{"dataset": "drawings of small networks of dots and links", "widths": [96, 192, 192], "upsampling": "nearest_conv", "residual_init": "none", "learning_rate": 0.024, "momentum": 0.85, "final_lr_fraction": 0, "warmup_steps": 150}
Rows from block 9, named by matrix and row number. Each number is 128 + 32 x the weight over its row's rms, rounded and kept within 0 to 255. All counts start at 0. Numbers have three digits each. After the name is the row's rms in percent of the matrix's.
# convs1: 3x3 conv (model.decb.0.1.convs.1.weight, 96x96x3x3), inputs 28-41, a 3x3 kernel for each
convs1.0 100:190113125137163067117131071134071119077052112117081154109152157135110144170093127130124149105117182122146148086121154104179141113131166132142119150138133133164147082146126146215137108149123080120157141129176111125174161095132083084164085114162139106141139090090117113145080106118123114101153141097165037207117126134128116081064110155111169160133131160114107202082084184059076139
convs1.1 099:134090127107151120087119141110108226141159155157126093178160188103154130128136148138149103135086132157143142117148112130145069189168131196127143120150138190112128159141115171176138156095116094154135167164105074170148122099098098172107226088144049150133189133123126099102130140132149141165126153140086088099164139122153131149190133087132179118124155110125160087046157105035127167
convs1.2 099:115121167125150123121141081137135142104132137105105103113139117124113107103184140096132166155129130117152085090132098096121124143123107104196104105134153071110179151128134111066054149057154111117175116142098152111087127104142133064120166130107148135096154126110172148131084149144184161129083118117112160145107148146123083104131122105156110152091111131136065072102091136102141107
convs1.3 102:101158072112154047154098152117190079078111146116125141149131128139116130087111142174168078120120103114069023107150155127157134127159090107072129100117116116119172140077172130134107093090137112125118175169152142150154110154168137072129166129075113033127130110161107080109074094166136142153151112120171151120161198125100136141116121132152161141185132162155139105187137111082184090
convs1.4 101:127128106115123123146137145149111135109079092116143102096137162149105088147103123090118111135121158079137147042149142138072127110111106166161126111088174147132110083090154098128108042055148143122142094132087100112107140094145111100134119117146094117125099155123159132173103129142094146114035160163147115111110113123150156162121084072096097071100058113128134106117138126128179080
convs1.5 100:155123044201095075147070101105108201126182128119185113124153124050142112118163164159111179123106086132115124153109123116121126111187100129130138106128052142136157131148084119036169107067145133152081110145139081109127108137133096108158148143076133092084138179121115112144100148068172126048157111142078075142150135124044118102132127121049067125063160165145123103077135126136076082
convs1.6 098:137090105110119081232164154131176165136097122174105074144144143158127102179154153132147112134164140151105160149124147084073128104129140098082159182138138117153176116104108188178171146164113097156129163177132062077137105121179183128086146156110126126179099051122177083096151130112138091197108198144181138128111196158177089135087192113137186162091166128091170130106177115130123062
convs1.7 101:084143159111126110074105072170123138066121130097147156074193127146049108136099181092114183123121112146112117104125158107091136141105130093162168141113121116084105067122125107089107111131113141136158120129132118151148061073085139137123110163120140086196070148177102166104103113147148173185117179194124116149070124103101135164146135128127049096169131103078088068125122114127116157
convs1.8 097:175020074096128109092075161099135097149129145069120138100089073129093169087143131066148158108166152156108130164134077138108139108160169146103120069170127089079086135116129116095088126113117142083093091146162124184210156116103201111158133170143138134109118077146097048119143081108138151076114146109073067105147143167137128133081166085054147094118109142148163171158147142144161141
convs1.9 096:110122149135110133084148131133121164114173127145148129084138049100136141195100103121141146112185117175082093161154096097137088095141100145082157169149085113150117103086111058140089150102130151081105125089160138102054090124139140161134177163124133170196172098077167158131069154203150112159134118149126175083104072099082148077128122145152101174116106052123121156124120112087138115
convs1.10 102:128127171008119191125102180173107119150061095092130107120151074221110097171139134142133115168110107146099137109111149207115119133122141151103181155131116118128142129121085123132116128095095161075122139129156083129113086118188193099112145136120141111160152195139123101140120042213077095193112147180164106135171111082114098134158120156204137091202120079151117090158110071132136123
convs1.11 103:121083105126152132139080107092078060128101082193167114130122123118115109118124101164169136096100143158135083132135110133075110102104103135152151141148091103115142096119128176027157067074087146118088176095082140084133141123113158105117165162198129103200104115149166198141124119146095117102195119106135057135124151160126122103123066177097072094052075099111069122130138063171118162
convs1.12 106:106151092136098168092090139108151139109118101141126145153105151116157067094134151155095116174102139151176147071099131124145160091112140140176127105135187148162105129165171191106085165093120119125104188140119201079148142121109038174157176147146144192110206109154116157104135170144127079166128142148096102105151148102142131172168086130140148150114109151119112083086164086170096109
convs1.13 098:203161079168171086147107091132148101114190063095156095113203128126113111111087195148096130130157176142118175065152125134174117141079143169103081092194097144127156154165120088154128080095109170112063101122111097119047121164122099122147111124077114145073163106079134153142143193122121114111139066132109120116144135134163127153088119064099157143122187116120151104073165165070175116
convs1.14 101:101166120159156097160089066101097118098123125119135144164052125049116123116165118143102147105111179141092139137081123101172097082133100131098131161148106100154146081139090121157090126110184128069152093125140137130126099079131168118062135099123147083146166168152102155150162139140189149151150147125072106137060121145094172118090112208148138131131101116021111154170122158155126119
convs1.15 099:093097083152170156175121178128109118139109101109145174146110096106120079144119162139168048123120098157095165142223144095124131067142116144113156111116132131152156158107111153122147081145108177144152125126129096068142098083098130156111090135040114091155159180129082131184133133101103129167148096121122116126083050118075155149170128070131161153072090034129126126110148165113093131
convs1.16 102:225120152148122142080155091120093113145150114163138158062095090107169077112106156104123166127158150127159139213136134114163092127140155111127063191158111158165124110108084139146140065161175104110132045179120183134122132075152109163152190081136155133121086145158134189122132051143101094174082128057121109139175109077148114190091157113087219133105136063179115109124073143075108120
convs1.17 098:122167142140110112096103165131101162124112153157196090127112172103152106122139093150143123099170106181130099139096091107088099186082110106092167051142095134122106068084136129050079118125114096137093149153134063099133109150142121072122151135131166057070130159047064140132173149132124217184087147142118151116109119102158115230162107110099077093125179170108158165158177119151144130
convs1.18 098:108126126121171142145130105153189151087135150090197151129126113149103216139170170110133106095155134128151149172177132121107150129096136204154081136129136102116144174118192186123110110110169130107174110164111159113157158128088088115161081101112082109126174142192117123118102122140168103096128127131154088137095154139134157142168174148092148186161163146119140116116179147128102153
convs1.19 100:122131144112146162126167132111099132113128094134112153105089152095137114100082126128112134142132099130132103096140137118197061144082163148085126112162099096112133125140080143157098070166129134097171135155101140051053134121142201175149102135092134043193151173083114069108161136096114149155190148133105076190138148139093192119117183139108152122199072115123142077162130174057140113
convs1.20 102:110120117169136098157124127058117135091125192121202146102125141097151167139122197128065148110137133103160137113134149154181155119103130193148152143115134129104146097127131095104121151158125173125122110089183135137128102115197099096159136145127140095094129121123102132087139092154128075158112114139063109097070072129098084185137125125112102153119147070167155121155079157196115049
convs1.21 099:164106152121147119094099147103091131169140123119151109137091150109074167148102184121098145173096127122095167096121130165118102102140190125126137153091131165156096109173160073110106068117137139188083100141153092146128124148165102161121131138060172122123087161129094080109141155097147129182105076135132114133140126117121145129121097084206166110149131142167137151175116119114176181
convs1.22 096:126145130155136082120158135105141116165109147150196113111040166145112096098108156161136134171157126153198118102115124153092114115157086144174173102081114166119178129164064119121130099179052125120130104107171096121174121096089178107128174100076093156156087095137067116099136133075103076076084064127164154115121080137155089169177128123082089183118072148131152154122114113118135083
convs1.23 097:104112192138152094112112133114089080127150112160114109130124113122144139120193085107117182110090091103139086133145126155093148134113134142165067148122131138126124195129149141208145089153138122084221100138127142134104130159116085165131111174101158095093166115056179162178112113074141128118124160132157117131118097102145159120166137175089092127126179130168097060145117107097134059
convs1.24 103:159078173118069125188075093144103142092095157116101129110135109100086109183102108202076141086139124105126133106092125121197078101150140057096144118154155168133124100069110134123124139117127065126157087133080144157144105087138126123106159079131127143167106150200212119100128154111182141131104076073138150154141152110091143129068109176121046087108189218109120120156101054100107198
convs1.25 097:077088096112131120130165111108127116157142171146115131160126183138111138110135089195139101110077129168136128096078112166168109146178159148089145083108106101130108110115096132129142196065117146120156097131073055166138132158101130148102093088111114110109112136136104155115135144123075105104118147084171117135175127156115119105097141075106181062160101102092130172111185139108106096
convs1.26 100:076130129101087144086144086094123152138162137147137141123147105080162084104103096166103074159147113131100102104134170129106170135118135124118149111086125147134167184086116157134114136136123087123154111130124098111145121187130160137134159104135039167084128114087155074135117100145158156127099172125144202124115102192171102194107090093125155094110127145099160150104149159119080196
convs1.27 096:143118113159099115164195132119034123058153128144186154120131087151104120122103149132114116116128167116157081112112125132152215132115101107102096138146155171108151103114070109153091142047093166070130183181107177128122137099130063121127126150114120158177085131078182146149116108140116116148184174102096133181095149112036056119135114106114060165121105115092090115152071133176100172
convs1.28 101:151129100108085133143114157090126101160108157159195155061119147141109157101152098146178088146174098117119101110080143155131117140076151156103108077133132148112121120085142091124123080072067104137095148130140148160136139179093100099082129148163104110153174092157161103141103124133135123117216120206136105125135125143123117193126195117147111123119076129144159095136115088113106164
convs1.29 104:153160068124183146078054112080108105153083116106118096111143169087128102140073093091154109106157135136106126132171137169120118096126153083146174186115139136150105135200098090098147161101065128122084178071102063161132096129127163106115132082119125170154119147143102063080140175163179146101115148114112164165103175125081137179136148055161117059143124193107158166138112098121139098
convs1.30 097:107101183060172150157124124139146178138114120181115121204114215106055120125128106151160166125128091134131142120076107130155108115115152086197183100177173153173171139162173118158133076150130108151159097099089146115169127088128123091101161098101141139115178171077110097158149135156104136144151213164133124140114157052115088089155144127116158123147178121161156133134065081103154124
convs1.31 098:131115148116138132107138101162153137195062116106123134154159100151121101129175120127123105172143114140156134140102164107087153107138162113066071146116136171151161142091114135106113156060145134169082117157127155156144121160092107086107115152170122134119153171079098133073167128194135104044096076127125143073150152156107081106161187149097091077099114139114176121072104154087146172
convs1.32 100:129076083096175119190105075159165118096144137108103195114134127101093125145151164130134108184174138091161203137105155113130122133160146028173145097157111197125136140130160096107143120019125114152136128115095183119114113177111112150111106137062166172101125088080140099168122088096124101081122136066147129135153112186150117154185119109148104077178090073081167137114095135167176151
convs1.33 097:188148162136130099177060094134150113146108101117152115073128151143203103137075157138152111126097160109093131149090098136145170152146136168114129149171076153096134105138140149153126161158157107088141161118128116111138126169104089050076147121056113130157127111117158145160075128140182118149083063062118168115126154177145070149042087119141173109119184164192104129121177119098165179
convs1.34 098:146096118125143131195136135138104120110112072148117137066129117097127173108127141107118090112145199102065163083139119128122154141117150120113136124132137059153128117185151080146146089135123099129137171100145131143074105110088174103095110111185145117165146133097139165134166090146112119130182143144132062123133073107111103083079100147128117103095093151109129133063171137103127124
convs1.35 101:087182166206115104067096161098168109066098098105130171124125138151123237182137079119108118102093136145152163099100131095102182083168183171134146158165150115184140110084135137078117185104062146117169175086156114132085181167129145127140122118154169152119128120139099142077142135136166193172156110165116163130144164057142148125147136134095082131073080121160115079103133125131127109
convs1.36 098:112116122122127189105104182160126096177131093136144127127113148131190122052110165124093134094091075082113161152124107123126053121108113125155154159137098174132122135042049117152140145127117080093188133126113096108172081090078141095136080135152092126112095108067174133175160166152174086124106109171140158147082136134108105113172179124235164133130101123147164079153171149164103123
convs1.37 099:144129097133131110146163121165116150118121132128101146146124052130136116128093111098152152141086096123111087160125158173060155125109180154101088094157145156089118089071177136132135099172147166036139156133121154112106112118117081161094176117144167073124122091112120134093143124099209124065130131139067122156162137117148042139151174132174148127145144089127122133173093149170148113
convs1.38 099:127192130148177085169138175125183138118124115090138134132100169190145130079068058108143113134139103187151099167183175195150131140101063108134200142135162128140111134152113130107134139131085129180116141188133127109099136127126148144184123150073132194098116164142150120071147043165136119094159157152135110143084122186140128137141106117120138088119096122123134125051149182116097168
convs1.39 105:114166203153103109180151084151168116120134121120140185154178088144103090123117058110097197153140143137155102095061161108134140160121133137134129055091128132117101147097171120133093113049140062118144164120049205123200137117150102141112157134142112155131115142089142095087174120128152107100103204133150105139127034141111167099088156098114083105135125162087108094106134103158121124
convs1.40 100:144222181131070119143106134169113179154130139118102141149087114156119145087160173140183147124113101113104091134138137205146172135148147137134181128161133163084152137156095183196091140112153066103178151159123113111093122127135156096157075117156065094167047128139129193092074112208127184080097071137079179081142103120105166157127107113150159145116179133122106127113150123087129103
convs1.41 097:136173127105154073111108105107132111093075112114140089136099140162185108104160123103149059129066158127135116075125119098121133128147127067100125096168104121070146064126192135084161105097160108109158113135108130097139095154118100136171111026099169112042174123164177114130158108090168147089130151098118114141100123121113109144103110098104118150108081077121068128088121118151109095
convs1.42 097:097126118130206145104149110146141138110114115160157070126125107136147092152129149125148116132165103136080107134122128124134109111144131161070149110125153105114176121139107119122107125108106121146127109111102159098102164141157147067128128129159161137060159180125161123109112122196121160104156124146135124116110073081119132144108165152153089143107114168090157104172167154070116157
convs1.43 100:117085111117167166128156084153117161101142113114111083177042166143097128155126145089130123122070200108119170126136097138145098165162044066140048108124118109131116156081160140120146132120124216121090080093171096102106124109197077092063107109121108154123193181089127179149155112135134162166088142111129121149139141117149131118094124153131139148162181178158110150125142121116110143
convs1.44 102:123130125132087118194111097131110105143139133057194112067144078093174099145130062114113097154151057083155136151185192156122126133129117129101124115133118130164109105117071144169123159104119128146132098070132102215097087094140146176079106144147120151169112066109138089130134086159114144099165123137083116069159164115145146150100092138133197110099076146123132169166158176067162098
convs1.45 101:156156106161131141142142100132142109138123165105134149148139192091086175126137166084093079126177157147193117113105105166146143111067116074122158136138118098126139147152143106144129120117113105167163113126097115128127102170135122150119077044112097114168126089126131103116125153147194093097069186145102157129107066158186109123069132107116206101065112124211107127112099171148119070
convs1.46 100:114136115127096149109130122107038085155124180102031065114093144089118145153113134097129211156088146142179101144174100145171138103092085098124084126154139075141156131117124136146113128124146119134110155125168153132131121158164166127115116110157197122168140064101168157155139123113140103138112178111080129111120150106143159216150163110101175147138109129148152144169171156158098173
convs1.47 105:092173076197146153148118146060159153068079111100140087148115159116127120136165068126144134065141136101114115158129096124150162133130196121174189146179143142104106140131155175159144092124104092095156118099148119076166094146080187119129132082154166099130159101161100121119123129115176103096167147154090139113124124148169122105141185077179183240091104179093121083149108142131158159
convs1.48 102:138195152109135169188125133140087103173170086104090142088071151172156092133088094075108171119149123102160084080127140098198110125158116111157142107113104092154175208140112095123110118105158148154096117103103151077156142121095083147132114154186094134168113068163157084083159094146128129136070148147141097132108098095132134186154123146146147130068080110055114133160119087101194146
convs1.49 098:122120169076131120144119129153133129145077101120140147115088077198067139092097129118067150086134162125101167111141118144129137153180097131116132113125093108146197124126132139139141142161096142120157144140118120092087128061129140169115066178156073171188093160110097151084085141116127106197128132211137123160169144108131134130093125097173166115097077128148143113107148143151089118
convs1.50 099:132087109098129095163167104154151164089152145131140118065043095114088142087113155156131195149161124107160090146104110104162108128120135134146059106150102129134079117165137162097123112125109151136116119134113103125150146159091162166146109146115103149130115135099030002111134097145118113103145176139138155066153178106158117134140134148095140119111179097172185125109186083154087157
convs1.51 099:127086144147136117138132124111124123236103084170152117132189084156091179111126083132099174146094137100148169100121148115190119183161115126130112141128198128154147076087139153077131119120136130126141207131108147133123138119090133154147112121046077099108146136149157178141183148112078157121083101105143119096168129115141124099125104106101125090181133120110066082141196161137109078
convs1.52 099:110075113166119142097139104087192149110106155133161164158154108096172174082090122133148138089109145098127114167191169139106147181103129082144166076128135146102173125179121101115121079127082171137170136140203105067129157129139117159155069119116081107104145153119136148090154142120112128141142120063145193188101173131077107082104142103111118112162143130153082123144116121134139120
convs1.53 100:161123102102148144109128100093091165120094136108166160061124136071088106086108123106066092129194097124139115064169193120151127141142176148182128136150146088123080078117122048104140154133201079129077074051163085175172163142142172140114135111163130117173172105107126110110083151142132107148113128119108124103134091144114059118113124145132099100128151085170119106124118087068135137
convs1.54 098:171043150088076151140150091092089106153155174144136190121122104143117154168123117057165114145121180099142152086140102110128142143120144100131113142208138126152138159135154136116092125132107148059176149124158146112100084166149116170185111151167161085134121130125151136131154125101118113143175132155091157113121106151115204091089082161118089108170142138100112121123098092095121180
convs1.55 098:147110127041092175094121127147141153129152187218110071124102085180170104158149057126179112195114132192088121112134165126081101171151152115155166098177059118142114128149132077164220105126106123068097139121127162149077174130095153096121155116104108079100141108183132201136147158125085099150157086146147134147121097133164131161100122094138142122154181164140131163117110097122093138
convs1.56 099:151135215089119121148113162072172118138144153152121172131104126102155157111142185068105167133126115172120166152133157124149205140179136102098104060092105122122073135102114147127232157088080108095177128135082106095087123113113115121144178136135109125109082160088134060085089114140142123153145136121107114111082110125148140158109118098111168117144127095093131102156110151096159147
convs1.57 103:170078061150185093138157109119122104119115096132131147123112122168140060097070153141118138117167174138127163146125169044097147165154127152198113107134182107100052150104140095081107153048136199198135169118118124129133123122094093126193136143128094118127134172086181147100107065146135228135103127057088104098169137141140112154094155207104065091097108100120142130135127029139131108
convs1.58 102:175172153116151168054078116141108124077145120105124124122134112121157111148154155198124172103129156115129119154116147123123128174156109101119124127127087123098130105144107120167092133104151183101113124112111123180150102109116123119113099125117141118177120134138121080189185162164106130155101060084162110102106119121154160148106119042166133142194150199115055130098103150151140140
convs1.59 100:126143127130143124143081122139136175120121131137075126176157187132145121125100132099094138129122128084120149118081108109127103117133145113066163092149117200124096119130089152063040160124116145098156151093108150153120118152077150094130069126147150156146178068091128133173150132141116039137158144120080105170107192087090147111078106048078121180134124139166124181183081089119143141
convs1.60 102:093139110163129173156129127179108121129132121091113118136079165075129134155164147073118122124153064116082123131121138158150086189136104110157173120076119158130135142132156117146125121107168113126094118123105091142161193152097150096173097164125124122193088110190147124074166058037185073133107159141100195149146101090137157114117137156116100083143137093168118070166118090059160117
convs1.61 102:066156150119120152113139156183165125073119083161072122189132158127153125141155113130137199145119132118086132166234140157133065163127121136187094122243154102145106202126136140180151148216095167138102142155118098155089126104117125134101121055128222141110126092107105104097111127136088099140118176216188181168129149121161082113173173100114178123139073059159204171175133077106108069
convs1.62 102:097086106123116132139137130181101063171076117188148134143084142169056081184136140134094074170138128247151111094183171148118137165119158130162142149169144105117144154125139137153130139115127146132105139148060176129129152131084230098108146113113150133119065119132087098124106162127131093140178147131157083086163113110175155092120105144086160102141116089185120122168129163097090154
convs1.63 098:171064100170106181106138200186150106124171211140133095088141138174118142093067209134148147155157141082134120094167144096180173131116173167186120123131121083121132098138204108107113109163081057176088154153067173145117113154135255123091142083138122137130172114136159072124093135134130132151102107115141178120102174142099079156131065184158134171090144103109138145142149107137198080
convs1.64 102:083146110033125097105124176117087098144135134113126150149157141105111074083074160146123188108118138159155198123124103140143194154125181128136163161090129142077146086111119153086081092124040137104123092133137142163131169116143047152105122104141139110075192123147103108143154153126125122143198172115124151072100102125145148123177158127129068112102049102092186176181118110145123104
convs1.65 099:097123107104098128059143193149126100160175139122123074159134090144212147125084104117140193101122119099132107105128150112091154162125117109097127147153127191118118154157110123141173095153131076083088109089134112071106105155166076102144158134068107091094152124141207138079061126089089153168193166089114183147119136149140115130158161181165142157068071119142120117089121140123130062
convs1.66 101:116109112152106089115057128115114140133209106096107092155090128129127105136088154098072086133143124105072207097159090086130094088110107157137107143118083164174118097124130165103134139064128129104185106110057208084143112135124121102104124164119127102125135122157088142126133138102139149130064070041093128089111164106112180125126121061129128161188103111102088168110072096143123137
convs1.67 105:130111130144119130146159121126086106084123163099118097150139058152062117138074128138184107107162157126115140137105100147159151123112143118127130164123121087131168083106150121098077146131162159060159085141139139119188101148117094091090103069180073102162111116176100109155122113095072173132114127092096045102155087136103111122119121166146097139109130123115079160106165178146151143
convs1.68 099:141173191144074144075147143141158137132075153094104151152162149104107170133137095118096139134119154157052137072119100152042170156098130145158114115165118150109141182076100127040152080141110180134151155106095123077106120185188127116132139163098142116145101117173101128173198125196087152077094116151097112115138088098168139134098090134097039111163088101110086102089149135106176171
convs1.69 103:152161092088178095119099076157135085154149156083166157118076175121146121179133176144116115108194164094229169119107096146165111153133111073141166143149155099163107073116138100137114076072205116076142122165137105135161097114124153135127150085168118099077138145065102115069105149054118138080143132077132121099065140137122156152142133222065141145094145117119107145093128255135111090
convs1.70 097:153047126109123125137172146102116147161135103136091218049093124150153144132160130154097139104090103169089104140096182126078095103068090136158116145113131138149186071090099101149123141131103110091096157144072186162124105093100105138083101143117179177052119064075105123133147221153153148101089125126151132134075112102145102111098135107153116055157159101131144098077122133171179155
convs1.71 095:154126160160145123105169087145130092130177116094136042084130150097106093115147216106141101134115111132111148124149082088090094102138058131149102153121104096116112135100179091119142070146173039160174153091127111113129153130089138092137100108194176114133102153148110171140129219158095062110100139111116074112105141143176110164131110146184170123134159117133131143097130162140127132
convs1.72 104:153183122084105126123171100099094057057175120098105169076115100106099066089129134154104116149126114096181127072209127116163148113113111124104152164114120088117123093169059170094118131112077130138061120160104098113062083104090148039102100097120150178137101117104082155134106124134171186063181115101092142159128132124136177069179084102173146123136139123125141141136143138098072113
convs1.73 101:129151135135104152118107115195135140165144138113109102149161142125177158122108120154157164177156126038166136106098130161148142143134192138150173149123116125152096103175173165144077135141127155133212098150102141114174082120160109141120079170149109082121117127147097117110073145094136109136058117138148099145133101120119096087145094148131158184139068095174111131089110160147150161
convs1.74 099:169133146132096164071124087114130120111101146115162176086086153089100132087092139147158118122149056135186139122103107110161132169129111154150106189145115116158193091108104049122161113174108175154129127178100091114134096113141130144131122110141192148050123112190123134113120170148167150159114187107139118124099125124145139087152076108164120118146083136128077137108101096141051117
convs1.75 104:096076124146110099124184188158161140108095114156114152158140128053132089140087092092152185099129072148133132156103156085091147159103130122117089099154083155137076133112121109180127073094156127153096096127117147124154197148203131089097107139150154101114130133148119159091131120162085104097154168185147137154071123078120128115139132144110108152092109099146201103116129071203138140
convs1.76 098:108193098156163128116131166134159112164209123128113101133110099147151103123164165152132096148164154126109141125117157123137191193108105158175133141163097185150150131113125109135125176150079139163112132118162157118151116074131101100067126138150140105117148139106140116170124128138147124169111173118128161064195112108146162190140150199152115134114125110194172140171197077098080152
convs1.77 099:121164157102128148113167106149085053110064098170113165101161103152126160177095150137135099142143094110124144086142076153131118139193112172077148094158103117157068118158204142128086176119162108070164124096136110163141121126148111068134136121112090093142130123100093150119143195119107148127129119132120104107122088102115076101167115152104156186134113176177177133083165101154155103
convs1.78 103:163142123120168122139139141091105133134100172142126146094128045119120164090132236112096154107126142133087186140134102100145143139118168139116132125153098155112177138137142115085105081136127134153175104091125138084120078151154099101108151175103078090154174117125104117115028080136146174144104167111139141151099114141085120119050099127049051133130066120116115077163112125105149173
convs1.79 101:119104141168119133080164145163105145112120123070112069122130153177165095115089098111183213205158140130089152075113136116139080116184154142108144145139129094143111106138134087147131228088132141105140120178109072140105110179133134146138173088173137114151097141131150118103123096122130129109142162090146143175169167133196149174098059160145053172077112108109169173115151109135131148
convs1.80 097:159160080195092055088068185116101098133141081098173139157130173092109182179093139115167086123062099164122109121136157096105148091119133157155142163128108100135112112123149100096112119141054126208108140137112066113167114145070106169145148106096127173099131161150127118124132110070157133100195163117054126118140150138120084110069101106170120136125094141169214125136169109137200136
convs1.81 099:173100113090151109110091156143089150092118109150100086136098196109102115068081122134108114086160155083168094159153141117121087159110127102118139116129170125124100186121204180153187084067124102090115118176129150131136158149138073164137145174153111176126112138156058136131136068097118159129110110096148079106132109136175091157152112147134145131123096141137125098122097088127116084
convs1.82 097:122071130097125155095144134079150180112088146133135165064221163094041137159109116100134177095146178053142125116163109110141149120136064114088136127121116109150073133118134095113116160117086194121143134141201083133150153107152116099079119146126187140151164127113134120131149107125139140119104175184104135140138167170059132123093108178087107087150144139108124122158151208203092046
convs1.83 100:147160104144134117159108175085132122100060123144155115210124124119066102104140132059081064069035144064130091122140096150139142096162224116113096141169185120106101178207114176109092121129151166082124145157030155143124123114161131087085103151187091135074119181082142122124154150080153198154143171072137085160068126139147100102145151127127032064161149141216112079108166186134131137
convs1.84 100:142179091104146161142176133179122157116142172163109160129155106154192138081088072140059049196104134104141141146128112152134153178164207161107162161098100131134157134108097142148150098148112166145177151159159127112112150181103118127157165087137069090147069098089170149132141154085107136055162147103119080088067165123155111146105106164140136158120120116126124121128131152135197066
convs1.85 098:085176138108126137055135201119115113152159139154143186091195171081195124112125140106136150094131131131152131109189116171208107134116168130137135117025085117136152080082121133171142124132142169102155065167101081157153137153131135140113082103197112113088146099087129132089118132115120105134168124106115148168159165097125138100142119076213066118066112163120133124135144147083112116
convs1.86 100:116134185115080151093126126127100132164159131107102143097145133117155137147063067130178118089081091154073101120123150094173086161127126180105126136060102105162092127115159120104114075110111132153128174141157108128174105168148120107126116129157145075118097132089148111077132103135105216101089080145048091127139143137051135117127144129120085149097117175126129101176104101130085114
convs1.87 099:113145137132166091125124112146106089098245163190123140121131120105122083099100113130088148126153150092051125091094096203133096120123149108171144136108128179125101106113142096104116131107156129067138153146084081108137111138127134106123093088143175157157191125132112126103085140113147160102166120176084118168189103122149130128081187110094088131155173102170116110114145121151131066
convs1.88 098:099110142077154123032177148107169090100138124162118143128139145109150119094114118166170128111136113089102167138093148121127107160173131139157167165098143098108137122076157122081124166153132132105086151112108055201189136140103137150133117153121124114129140112109146093162107131111162193161143114146110101123120092080078057174106141170119159165156198140141139148138141152076114145
convs1.89 105:174151097181123116127119096135135132095132093143143133151107143138096130117135200159093128132123122095193156147121149103119101151214124167157132131140143095106098131155131185195143094213147129108110117159096205151102082123167094103172165166162147149139199088149131158155142150103163163108176123065066131081102121117187217233155198169122150186142206159139083127122172036162134205
convs1.90 100:122127131116161163075071162152112107104115123156098192068164124151075166113105111118161085106145132157176144089136109118128157161105173109187115134116164121103123121109073082096124122102149094126081112096154079070087122161169157102118091093121108153122120111153036198114129164115183142097058144130126036139101075121124109134122122143173108117143135102112150129178074150158105165
convs1.91 103:172100144093068102160143059135170161136078127124189162111128096129147166136110115190036080147100129133170104171166083100082147123119152119104131126165123095164099118158170113097105060112111120114139133109058105161168101175130140157091143122128148096128168157081136130143145148135061134132132134131189162130130127126154148101104192082138124114132163178121125164168146146102151098
convs1.92 102:129152126110105109105158152069102100125143134116183159140147156145184123151103139106153135096116055084122141104112110115160076131135129125154180113195111107138155116087121138107091106112141149137127128148152121130172169147135192142124112107120116134115159088123074155127092118109178113093118162188105142128142052133111113160131141128097063119183114102096082155095048153120180141
convs1.93 101:115153091135140110142244124130098142133098115173109092181110142206117090113104152124113100129130099114156111175085186137140069111093138090170111112102109118102094100139118155133087123094152165099187120094121141118125099107111090082169107141154100119127151183108105093111168100143093134124219133139092138093076153140140102116152176188163126164104136081130174107118109129113113118
convs1.94 101:082151183135109165099106120100182081149123168093120108114124120174090089115177110117129081150083095152132139100117154119135122085100164125114111078139124177098129115161081093119117110087127170129145179199110131164103123186114127128057128058156127149129088114135170089105128083129086144163110147137137153159082157130140172153103149143145158137094097157122140118201203146111087136
convs1.95 099:154134135142092121098117146126187147124111121146161141180138077123153113102170088137179150166156110151125066152122121098160114193092107115163113101089117109118092108118164156154192149113111090158122161177142153133118170152149095063112196089148146070106152149148134144129137099139148121116200110107167128095156140123142088110151123082126102113120149102127198203115069213130166177